A small image embedding model, trained from scratch: 64-pixel images.
Rows from block 5 of a small image embedding model, named by matrix and row number. Rows with one number belong to one channel. Each number is 128 + 32 x the weight over its row's rms, rounded and kept within 0 to 255. All counts start at 0. Numbers have three digits each.
After each channel's rows are labels from the 100 images, of 14976, where the channel reaches its highest value: "responds to" is what is common among them. Only what is clearly more common there than usual is listed. The data: small charts drawn from random numbers.
# convs0: expand 3x3 conv (model.blocks.5.convs.0.weight, 320x80x3x3, each kernel summed), inputs 0-79
# convs1: project pointwise conv (model.blocks.5.convs.1.weight, 80x320x1x1, transposed), outputs 0-79

convs0.68:032161096139151081102159147121094127091127139098114100159099111177154141117095140137113134169133133182096179136155077133107102121099130088140144083162135101180142151160125134126135130110201099101102117147063070135165156131142172224141135146
convs1.68:128058105128128128131128161131067079121128128128160184128141128128120128128184128128174088123128142114009053175122128165128128081128121128128080133077128128152198133089128112119128128128084153128161175137151172082112154095128141099130139049
responds to: falling

convs0.35:149158129149152094172183125109099185076152077098174110110148152147119121112170127108123112147129149070137089099211177140153163108111106136164128045171111117122137123096130118141089135074084101092130174071163178140087147154145159135133175109
convs1.35:192128128128128110128137128149073117123128128154097135087128061175126134128060125140128128149128128097159171138131128124128128128211105128054093187065128101128080169105163128093118083136115182145128086072115067159140187128167128087128124073
responds to: ring chart; items: eight

convs0.133:114100153099162123131109116099125102112113120131131113122175163125109166068153153100177127111112155078145132147138130141111105154107108101127081095169126122177154125132121070131049141109164102106146149191117204229116174118122141047173088126
convs1.133:129120181065128192128086128128155118128177098197082134067128068131139128092152110107128162128128128150137153120128128054142128128128126158079128130122069128199128120146150108099101127059128128107112131128128128209128128128177089128069128053
responds to: pie chart

convs0.211:138075130080107125103113119139122122136146119103187084095108107148131129161145145111136141128203131079178151084192130121129107091140138129156215156122179085114099131136130237157141121125164098161133100153075120140110134178082152079163141122
convs1.211:163148152128174120128086102182128070128128128128147132128158128128184043088142087133128071173107087114186094172128128162127112183172128118128052096128152128191166099128128036128086131144134128128128190104144087128128116164117134098128128118
responds to: items: three; stacked bars

convs0.219:092097133171082116192143109113150161085153140087136136108105145129112100168109085140115137149117141106182086133176169154206063075131087098155141120145135194106108101119173153127142142110121135201097164185119098085137196146147141157134162124
convs1.219:137128173122085069128128071152156071128128128113128020128103157102128128195138128135121110128128119052128168077128166062147198124129128128176149128128128101202128128128128128139144181153128128081128116128124080128128126100100128125161168197
responds to: stacked bars

convs0.55:122151128164112116165170166119121115078091105123133074149118085145117142137114099160228130063074124117156142108108103152189119078084126110154122170122103108088147164111169098125074167150115117120114137137111133133173094063154141203122176087
convs1.55:128130128113098066128115128156107169128176128128128172073153128128123128102167128123152128152201084082128087143111166097146128128110132181128205179099128166128090070075140166105079128201095128107081124124128146111177151123129183079128185157
responds to: items: seven; heat grid; bar chart

convs0.156:091099120139120138120179092075092113141139128120147085095058134169084147078060168116112139092127163089127118146151122160149133126153115115059075173117127172206132068118099134139111088173167150121135144132126214085131137145176141103148139122
convs1.156:150128081120089171072090128128149213128128092117057128128154096138128128129128117128128085166116148047128128147128111081089110128146184128168166115159049085184075088157128154128128128128113109128104089128104128135099158084079065139128088148
responds to: pie chart; ring chart

convs0.18:153130124158085107105111170134071131148101124149133081119109086190112124130125133130090123143131132138143164048160092139100101110150134083139149169111114081103162101160212049097110096109129066120174110111134183152136131133087141142183116202
convs1.18:128128116128200104130128128093114090128154144055154128078160129106142187082150085128153129128128089128128128181128177174175128130168128147128116090145128177128117152094063125128132128079100121135160128154024141128055174128049116127128128138
responds to: horizontal bar chart; items: eight; stacked bars

convs0.109:149101175186120158120108144120101116156104124109135138067141083098106105125102111166130105161088111116113105123119101105207133099161122128168167083223101112145095102091087114116142150075190079161093100109113128145199160101176128107153081133
convs1.109:076170168166128128102099128133131070186128128152128128128159128063052106081128118128147164099128108128133107081095106135086128133186128112182128128102128094169128051128113077145222128143129112172128093128128199128064092128128097128128128139
responds to: line chart; pie chart

convs0.300:139165114161117186070121141049155161118119127149086120120135118062158098156135119132075135148132162071140163091111104112094118151093159155136129137061118157179147110213147179078130117152081100132114143132180107107177092163113104128144079150
convs1.300:158064135101128110128128128178096128146097160128150128092128155167064128128181144094177120126154103177108128122128114128164102128174128054160178081147138171128144121116235096135100161128069125128153160168097152119150128057128154128128171085
responds to: bubble chart

convs0.242:101186121109068163159120145110106139157184094124098149134128181110137126109096100140099148120129159145136065141120084105152140067167160191069160102200136140108137162121133112161186061077172156156145108076137145126136144146166103140097075115
convs1.242:161128180124125060165145137096150128104135102150092128118177052067133174128060103101128145140128126155128164128128124162121128107088170133099195128110108128059128128064201083128130128081126128154128128090113045128128128128114179074128109128
responds to: horizontal bar chart; ring chart

convs0.201:116113116101124112130145089069153106144137103096091086123121130146126106147120052098146107165157213157127129073185115158193155087042120161128105102173082124094196135123102115136088160122175085128140130144126093156121138127143148108120066098
convs1.201:144148139128128082128120137202166128128158128155166138128107082128170126112128128117054128148128125128082128173108098065128144136128179124128128164100128106198128114099128184128128105090139123072087172128127128128225083134093096097065189076
responds to: ring chart

convs0.63:140110135147114060191071114148153186093146146139139162093087134077171113094089183138140149109141122114165123104154143125151152104061101170130115090135104144154163193162167145174121155148134148141102096096073131129085123157179132132174206112
convs1.63:082128177177071119126124128128104128159141129030183128106152134078097113099141118105138117163128117120128096128128085127094108162170172193144128163088128154112128128169150183155164088168079128102128066118131123148190149122098210149154144150
responds to: one colour; step chart; falling

convs0.6:099131100153162176079163108114077141087113147161113089104085129150130154182074115137132155133133116118115200206141111158137178135131096152171119070157183083137129132072097085124151128110168048148159131145154190129110143132097128100094142111
convs1.6:151082086102128116169093128113110126128128103178117161152160090113175132124124128164128127128128148167072056128129075159174124125107102123118128154096143087133127074164162172161193132052064129166163128100128074066167128072146179109149128128
responds to: horizontal bar chart; items: eight

convs0.93:100169146160132095128174152072132107097145141077122087146109130131145154126095179174172104149144122093090120146167103138181112171111104121134140168018130145119148099218124151093125154155046099111150112154135158162142117127147094135177146150
convs1.93:126142114108132149128128136128076167143128164102128134116129149174093084128187065128128116054128128106173128029093168190128128128128128128175060140180140075176104128091128128128128168117128148147114128109199153125093168092142189128129138078
responds to: items: seven; items: eight; heat grid

convs0.264:081168168249122113166131105140104176089124212106131124181073112127138133159158146156142136110099181128125145112138147122130183107134138114113094141184077096147133116136118058111140144119177122127114123091140124135094103157139143128099050148
convs1.264:149123129107179128124128165164117154128089128113100128081149128036086140142128128196116111127128167167141183110141109128101048162128128187128128128098128123045148129151106183163142128128150065073128079128128138104174043139128141098128115111
responds to: items: four; bar chart

convs0.126:169153078176144147178120131117096119110103113161162088070118112101068147159148092116044166126147161153118092102155127093170168105074117055166188148144148123093085117050109126111143140114159103136087081141112138155137176139134149114116115104
convs1.126:181070209124068051128128105128128101128128121067128128145150092128151078070101128128189103128101131128128128115128128124157066106128128160054042132118097241124124106128128128128141142135079103128118128128092128152142128128128163128128134128
responds to: items: eight; horizontal bar chart; pie chart

convs0.281:182103108155138138118135123095109137063117128127106076192081099092105168096085146187139137107074114130115126150090111183147154112136178155155167138179161107075162130140077071099117139173120125116108129081083110142129124089133161072060159107
convs1.281:128115119134171097196128132150155095170201128104178094096104186157093116205173133088128094128158128093097124128128120171171128150133128182112128114128103128128179128077072155128123128169060156071159128160141091144128172166128139088099081128
responds to: peak in the middle; stacked bars; bar chart

convs0.243:108098158185079120090118188076149127122136130057087158159121160142106157153142099181135163088139115107135117160175083139123140149101136153128145160085175151133151174161094149146142101138099154088095167222144184154126169146128122061127107153
convs1.243:158185137128089094142147078128153128128133128152184143112194106095157128086094054121091128141082128185128128124208111076174128128164123159112071148128131151147132104128130052090076145083174058111101097125135096143120132160112133128093156130
responds to: flat; stacked bars

convs0.104:072099143172120118095127087122043144112100157124150057092164178152139178134113128091091117141104110096122150156109150171173182124138145119139132140103128156153190161119093131161134110126175157164144147079086095128155134156135120060209163107
convs1.104:092162158181128180098128163078111106128139128111128083128087152124128128135112166143128088128110128128064128105070128128169169128128110191135128128193128128128079128182056155072128161101133164128095050157128179080110075083147128114176128158
responds to: ring chart; items: eight; pie chart

convs0.49:086122202206112154121112106064092078116103102075098118114127159139107125150127195191131144138107200104125150104156137090146091110120164135130121139102150122145151104093108115060148104114139111133127116140098081158139142113201110140156042140
convs1.49:151128055115154176163101128128128128201128081111128069156111128069157069128157125130187082128129140099151128128131128128128134152138128128181142155130072128123154036143172128156199195128115146133155128078157128135162128128065135114068128131
responds to: line chart; ring chart; rising

convs0.10:098171179198186126169139149130101132137093114126121103139054156164077151164049107199123095116096168126126097123145110123156188080103100173098115129112121133154124099101058173114116103141156135144117151108131116102089094106148151186120137088
convs1.10:128128121027128128157128128191171128126128089166076149155128128052128109055147128062070130152121145128116080128086113107115105178128128144109057147193128113045119128138158128128128128127105151128082112128089190128134162164128138128128128128
responds to: dark theme; rising

convs0.136:158158143128107102123143142096101139186078137127183107082113163072151101147095089115124112117208130169117083163118144096106155068145126150088093169116116114148108063115127111114123091102103101119128165119178150200190178083160153073131114144
convs1.136:112128128134156101153165094128081128119141111133123128136096061168168126071154128164128128128155104128128154127050163175178095174086147128079073080091154169192097128128065128128158118128186153105153128111121142128128039160123128128191095128
responds to: stacked bars; items: three; pie chart

convs0.188:173111091154125109101093130141169199126120157150164115190186148141078137116124188196104101083075152118159103108075107107081100117120087126132103131111174152143145131165123120069130066174136158150114132167054131128090095131137104095154134102
convs1.188:137135113166128128147132147143118128128174203128097128128128128128128127128151142128153117104128190051200095084128168128145175197177164096255128067128128137134142182128128139128128127149128150128130149118142128141117096135186094172154156077
responds to: scatter plot; ring chart

convs0.311:106139191117081107156122116123112169178124139132173138131185080095090128139026192114149130099118182107176121111162140098158111120139094156076138122101136135151138104125168152143174066096112135144157144124119121087154046124193140144102148145
convs1.311:169128191128128102111128128154128128154207128147139149094128142128119124128116128128119099164124086155172104146113159128128167101187128045161128112128166149132154195098128050052128177159145107078128180157128126173128161096128062068125154128
responds to: bubble chart

convs0.210:136138129092100137094142121123113134086158128101163075144077118136090130166110201171150136067094185109081121117140185123172035135129107117110105097122173175149125145145079143131061152157162121135180131121165128132157194149146125159114176150
convs1.210:128128098128075098116119140128083128141128167167130163097128180128130218128121089117098128161128178216120040133175130128068156151131128141102111080145170128128104085089137065166220122109112128128158096137170127128128100128141128128104128111
responds to: items: eight; ring chart

convs0.275:137139134174121107067233136156101139149150168137155112160126144115140128134124125132141115161115114224138131043132154069168142142162115108131129084111137063095118119124135128125105132095147136184072169123152171134087134156125169106178184106
convs1.275:141124128139166112136080128128200107103097152186111170128102154128128186091132128128144125029157128088122128126199128193195128106086128128093130097138126157178128177128083104088128128178157156171128128102120191128154128140103150159170094100
responds to: one colour; step chart; falling

convs0.149:077098172136071108150078153109138102116105117142117106180099120152117149075017121106151128068177148130156105099113141071127141125118057101126134133119072133104129135133084150163146150103136151153082075191122093124144110185146131087111144111
convs1.149:128128128151128128170128116227208163128143146128125112128073145124128088188128128139104128128128128049098153043205160063143114128173128128122128105107133097106131128092128190083110128128144096120126128154166141213102128128128128128086128128
responds to: step chart; falling

convs0.261:110112084163166153107078094112119115054184126134210101147074153100108099108184119090150118143103157116142102082164069097114146155144150089135114066100080129158174168136179144140153183139160150125162119123079118134114093133093167104140157140
convs1.261:080152146128191153117162172077110126197092119097058128128128128105151128079076128161074128128128128112077176128105151121073124119128128072091157166128163128117128128135059153186128098142141140128128097106128062088140128119128128209180128093
responds to: histogram

convs0.248:102125118160133098118135142099141143161128184118148159176111131114134173152111159094066099162110129161181116149142187142107142071170040116113113048155132120144079212086109089129147175167139143116161136150156126120111163125177118149079163126
convs1.248:044125197175128128142205143128128147058188153102137111146185128156095131106128134128130122176158163162100166128118128128174164128144146179128089128128097128137113128071171133105176074128125128068128128128111162168110100159128128140067128191
responds to: items: eight; pie chart; horizontal bar chart

convs0.221:085126186182138128125123144093173185108158131133139144102116127118149156178078138170173123133061143132125077143102141169074179087179119054162060100131154152142136131104111173084160076154162127108131144142153101140099146136113081099113172163
convs1.221:160089128128103128100161133240090126057128128128128147128157128128159142134104182114103233128128160170075163103170128128146128148110159128113166144148187128124128167138091083108152201149128128112128165128092069128128069104140128142128131149
responds to: items: eight; horizontal bar chart; pie chart

convs0.54:135159189183112122163143133097154162119172129099172110148104119111048165141128147167105133065159165117090115128142123162149119075087096109162114074110131111167112139155154154071184118116104106127112118081081138082083159076121192157171127096
convs1.54:139169128081127053128095108202184117128070128155058120120168143134136121096064128112113098128104115158101128154128132221132162074087181078128074093133115128111128151088140139128096206128139102150128111075128154128087128128149134128128148142
responds to: step chart

convs0.309:141093148149143143139132121095098133042081115130215112154080100115167083046102151136150204085134146159126133096156118132168160083124111096081116127056110163096113160155111110144112131158126151154103135178140167164133097122093153174128129139
convs1.309:133128120123077117102217149146191071159139163128128115129127152119108135171128137089172128195158157129060077125166080128067128167190088161128145152120123152063169054104128128128159084178128128155134128128113128128128175092128160128128128128
responds to: step chart

convs0.280:133183171189113132110144141127094141127143151089100138140121163095129165124120128127093115136129171158119134155151161101204130096131097087111079115086134167186116115142179079133136180165116080144087151117070101128137159172167203209096095133
convs1.280:131098128162125106191082128136128105168155119128131098129127128106153109152192165087128128091128108100128103111128147068183128167133098128128149140155054128176150101078058148167178140128133139075128180128113166128173099049128128138213092128
responds to: falling

convs0.151:169125142137135132137142112096156142146129120170117123157077086131160170122124089189158170084147082176055098094074128119102128118138105099132160131078192087133136155125044088091157102175146137167152190087143120102160140130152112120140141193
convs1.151:128180076128097082166159135212080106142126071128080128061111128128128128128082152128107128128179124128095125077128124143128128171056116184180099176128079128128143128098097128168159128055128137077128130174102128128065103128128158128154156128
responds to: scatter plot; dip in the middle

convs0.8:139117126130119153102130096074128139131187086124108119147169180108123169131151128100107169102110152152102127104181081109213080124078092129112154108158163161119215125154101097131098163106079140110131185114112136112141131117145203048149147103
convs1.8:132087042112089091117128165160128128191085159165091137147128128132143136184117119155128128128126084128056153108184172128128129128141159125128136063148054128128134128073128128128056137102167128128114112111085097207152154122136108090179081133
responds to: stacked bars; ring chart

convs0.94:134083175171183106145114091120132094127098133084170142088100158117148141155130151182119106121122083117169102110208099197134106051194108091099111131098131115119131148105151131170094186165136135090142132087145180127144098083132118161113112071
convs1.94:128153128053128175140110125128107128148222131128128152159162084122078137128195076086128128157144170128108147128087142060164136110110162152121185128189128187139100128139128196128195128137078171105128116141113093128143191128128128166122146128
responds to: stacked bars; items: four; items: three

convs0.25:084108143119142095106106130136077110111118095083072123145160105134118107125128094149134133145130114138136144149187080114116143146143100045134142161166163105245095154110122038134140099083139106166184135137101146135079179132115120103088162100
convs1.25:091169162059150074164129112087146060157163162130161128065121141128128145059104198120146151168142128128131128129099128158089145128153192198128074128101128163128151085179128091145128128176099128125112163114082094157128128152170189128128128120
responds to: stacked bars; items: five; items: four

convs0.30:129159123072121123099144092163138134109104153089075140126112116107118192114141117142176113102117154178106107053176123135134117125161105192125145194173175113052077168155135121121116151174130142157121164172101104107185129085160119155170176160
convs1.30:128185149153145128122065128123128175121120104151183131128131187128127113102141139128082201128128148145187128058128128186154136084080124207074100128118128128108135128152097128106073128099159134125128128085156187096114083157155220123135128140
responds to: step chart

convs0.180:058146146158160142110135149182143147088133157121129073077138134102121062179183190130068102161158130156138139058172122111133112179109133086148106091157164149136112210107169182140139096133145151102141125117128098140120132113137159089091171110
convs1.180:107109113086099147128128100128128128128146053128129176083096128193128215128128128128099153167118124128073159135128128128179149128087134213093128128063104119109095182116128128128106118128172075097134113128073122149136128190124102223128143121
responds to: items: eight; pie chart; ring chart

convs0.284:131122169139159116116166104142103162134113096080142085097114123141117152176137158176160142097120101074161144125181162114092119056108081080176151114134093125196171138108168153137179108187142200184124116145073158117179106123104159142143138151
convs1.284:146128128152128163081128134036128131089092128128153073170161120071171101128128150081128104172094178161127128105062154162097128179162151165059077128088180165128128126183080073150118128124128137129127132112128111128112128114151125128200171128
responds to: items: three; horizontal bar chart; area chart

convs0.206:119145130127107121090170156120123165111097179134140164173136137136130171154117136121135101096048088114057137148148118147198086113163101191185094173176156123132137137156156136158164155118141145090139113164122134181073132126153037083135146162
convs1.206:124076117128100087095115125128128128175216102093120152150097126128105082148178086128099128149165122124128116134070147134123117082152138102128147128128128157169158138128147128149128187181128198128188133113068043155117063126051128115099128168
responds to: bubble chart

convs0.286:123122141215099091117197132081106126111126160130209074105106133146152133159134160101161128127135099129097104074146133130180111107145148125120113085105087127073103054174079148090094072149118163138116171144082138167109117142097132100142185123
convs1.286:169071128128052128128075095069128128106086128128158090107129128128101093084127128077188128176128128128127123135151128128076106162128128128128128144125205128128095141151137087156170128096093128193184128128108167159177128122128128191150139226
responds to: step chart

convs0.233:079131106178160175074123112153183068105145136065107111187145097111139109174123084101142182081092158141123144147137114167115133105083148104142174166106119121161151098167172105152061155130100111098114126129131123182176109129164163072165165113
convs1.233:093171140060153100174133071162128146131128128115128128128163112128128169073120128154128131103160128119110144128128116128145077057079128127125131170150079142015144109110128179082128109083186128128128062123128108128075123128128061128128060128
responds to: items: five; bar chart; falling

convs0.67:128150175093110172124126155107145127085088140121108080076192148119181199132121173178201100085141128147102136145096122136110116088048116166116108118095183155150110133174093163172112143158117109119128106154166160148123116125089128098176177164
convs1.67:081125128101140128128128128143136157195243125128186114081133085128091128165199167110128130159172128148177087128128152092128125166120138128125128110169165113128128075164128138137195111102087204128128139128096105187128103128087128110141128184
responds to: ring chart

convs0.20:076149211042114114083084090131182165121128154142122129131147095150150157082097120107085164070121126170141146088185117112139117106115098125133079134145145170121138188143136152143162176170070146152134148094162154119147117190126098132117176108
convs1.20:092128121112128128128128135086128159128150150128219106029104135120119128089128148128146209128128084096182154128096160128128154128105123107116088182098128045109140157103193128128128087137056076130080128128128181145128120146128181128128125160
responds to: scatter plot

convs0.123:099121164071135153068129138152122129132172055104171094115116107125115146142079166122159141126173086154128115113144136149136112086081059112116160086163087163134131066084121143132172103153211095173138133141169162151171115167140153167131187133
convs1.123:128193101104191144168116128178128128173087125147085107128116143081148076133132145128102128090128073100128105079135115128101095123128128183192128103190128065164105128082094109142212128076128128148128094110116172128096111128128128067171128072
responds to: one colour; area chart; flat

convs0.131:117137136117170078047115127146127110102082096179164175085128202103140134128187178137094107139188126123150124100139059126047116138128096179133135131167170070148086110099130142117133138123144131106133076089078124139124119098104136099179115149
convs1.131:128113128094172183163155143128144128111127149111139069128151122124175190159105128176163097054125124128127089074128176128137133128114149172098155134068039132198128151097118128128070128110128110096052128128172172172115116128119123178130088124
responds to: items: eight; ring chart

convs0.272:162072075179154125067166112102097093125126125189139139129054139211170146116105124107159119137133133177062142115136146160169106095162105134123057082134150121120140129136101123054115108135124141148091087172158139110114123063107134152158130104
convs1.272:102124128052130128128166197111127128104170128128189175149108128197145180154220100082147124144173101141152126105199128109124137124105128096147121069200128159128126180083124156128128076128128151115128145119128145075172105098149139172130128116
responds to: items: eight; horizontal bar chart; ring chart

convs0.288:065081153187082121165126076093048097095123137083139113120103171102088184093115153135116139119074209114130139100142104136181128110166149162107127193144130113137174116083107115096131137138104125133119146173158159117122084124134175087157170149
convs1.288:133171128079164128151105152149103128128117059128128085132128090085180073122124138133136070136172128090193128142099145128067090137134128104198149128096097039161145094123149128201128114153063171121162128066128136128136128128106128177128102118
responds to: step chart; radar chart

convs0.316:124092180145148173052152101110130155145144153143149088136149140109146076115148153159108096118103200151186092156070152123108116152113117121134136166133136147133108099152129160118127175121133124133078174125179098173167078103109196057100053121
convs1.316:128188128128084116178115128129128117061111118157155132059185108128128150087103155128128128144191110128150177122138094080196131054069110128128128105181085157128147139130172135128053096129128071128105128126209128097094093128128148128105128109
responds to: falling; stacked bars; bar chart

convs0.81:139105136132097120117106093150116107146034118096173134053103132089136142181138112157123118101098158137170117072148117092247129164099191105146095105152150124154152171113082157147169148146172126149122135116125162149097111109165173108127151123
convs1.81:105129128169128128151084128128128128178183128128113094125128148107189036110128128101133097128178139117136171139026147142053128128128179128128142152132105128128128128128082068116145104177145151099081094128104116146128122200111079083188160147
responds to: rising; step chart

convs0.99:118115162135141153130121060130076125155137139159180169161103116112138172090087152112140097128158089074118091173163176124101155087170076159123119113114144175187095133114071071130119115159176085115175192170118149097185109116111133091160128124
convs1.99:128146088130159128214128128126144086058147084128128144128137093162090086167195076128128128105153128128168128182100092128201128099073172128083128138097128128136082095143161135128087128121199128095120155110128128192128128187159128128098164086
responds to: items: four; stacked bars; trend: rising; bar chart

convs0.229:156138125165085175171126137143074145087141100114122101086101165128183161172160073157152144144163124146116107099159072115190150118113168115137122166127112154133157051134114111081131132104094112114124204101129163194134157124148166171172062116
convs1.229:121128178091099107126180126128191143065092128189146128131144101128128150107103128150128187072130128148128185128143128128091128136124128087059122144104128097047088158128143095135074093159157117128094128128154079145091102137184175098063070128
responds to: scatter plot; ring chart

convs0.47:170047190165112177087069101126098081081115114125159113189099126105131172107089156098139142137150163140159117100166089159153185123155169080117141097091096146081161137108103170133141166135127127154091100153126110167157122172149172100152106089
convs1.47:126233172098102128186143128171112096213128128115128157093173128128128044128112087128128128128120128127128172128147131128105128128120128167123112187131128128170105127128059116101128104128128000128128119133128123128128113095132128128070128094
responds to: items: six; rising; stacked bars

convs0.168:090159179172134143112117137150124168091125119101171158145128111067076153100072118101146107137109091163184124103095126113134134137116106149121166150178124083104109099121107131167152166106094065104205086135215094185131115123134089136195115117
convs1.168:100128176099142113190107128128200102114156128159090146159128128092128129128095079128085128122159109128060157133184197117107128167128085128082136106102128136190077158052128128053144093148122139118107124108128128128153140110094117104073128049
responds to: horizontal bar chart; items: eight; items: seven

convs0.0:154092073128143153159190100094109102160125131197195102178176106106129126169058127124109149088148144072131113118106192175113124164141112152077075130143137159148120091096141096137168138103107174149133121107162142124124148080078167121081089110
convs1.0:090128156128104128128128082155139200074128087128128128110128162104083120128128128128128084155128162158085162085083100083071074182171112080127110190128128127118122128165160163115128072101175177128128132036062102144128128145162080139128127128
responds to: pie chart

convs0.218:166111162162128093161121100072015137059198111135199123143097126128105131139078086116143142096142089127138111111087101156134136098143107123160147102150124176166121107141142084187120121100134167118096172161148171172165096123139172143146122108
convs1.218:145128068099132128128128114096163096128173104070111169154184090128128154127163205140148151116128146177128213128098164091119166128128121195103128128131059100140159116128137102074152128128148175106128128066156128197128144153151148091088108078
responds to: items: four; bar chart

convs0.166:030160147140172116127088130070124130067188140203138115131168186130124143141127138132136139124201108131117198115161137151140171117120095090089082104088149118114121167160099171123182112140161112080118098136088111131111089126141159140151168152
convs1.166:118169107184190128155171143142128128194055152128113178128076128178195116105128128116142141124108089128070128127157128118138128107092063128187088128102108128128071117149158114056128128128161085162119098106128128152052096152150128112128089092
responds to: falling; ring chart

convs0.76:074117150094156117121084195159097105122135125154170083139130123109104108180160126097146157132165145192163138138129144195127148048100123132127156045094145104101161161141192198165087118119120113086143100128123128151107130175102140133112082167
convs1.76:081164128137131184128172128086128195049124128089128131128113128110117128128128128128128200128117182063065128199079127095166137147092206095128094137128114114136114179076147175130142133181128152128103128128177125128075147115128083134092128128
responds to: ring chart; items: eight; pie chart

convs0.254:137122153115096104178152134119064140109087120175128160126174135140117115093078157194107147138148155119153124210126080183179149070114113126120134137097083119129145107082052148111124094137178088164165120107102122138147167074106107060154150139
convs1.254:122128128128104170032138114153140131128151128134115128119127178128128133159142121128128100124091137097098128100104188120142130127137091128128128128200185123110160128248097130128096128132176131037075084128193175062128128128119155122128126102
responds to: ring chart; items: three; stacked bars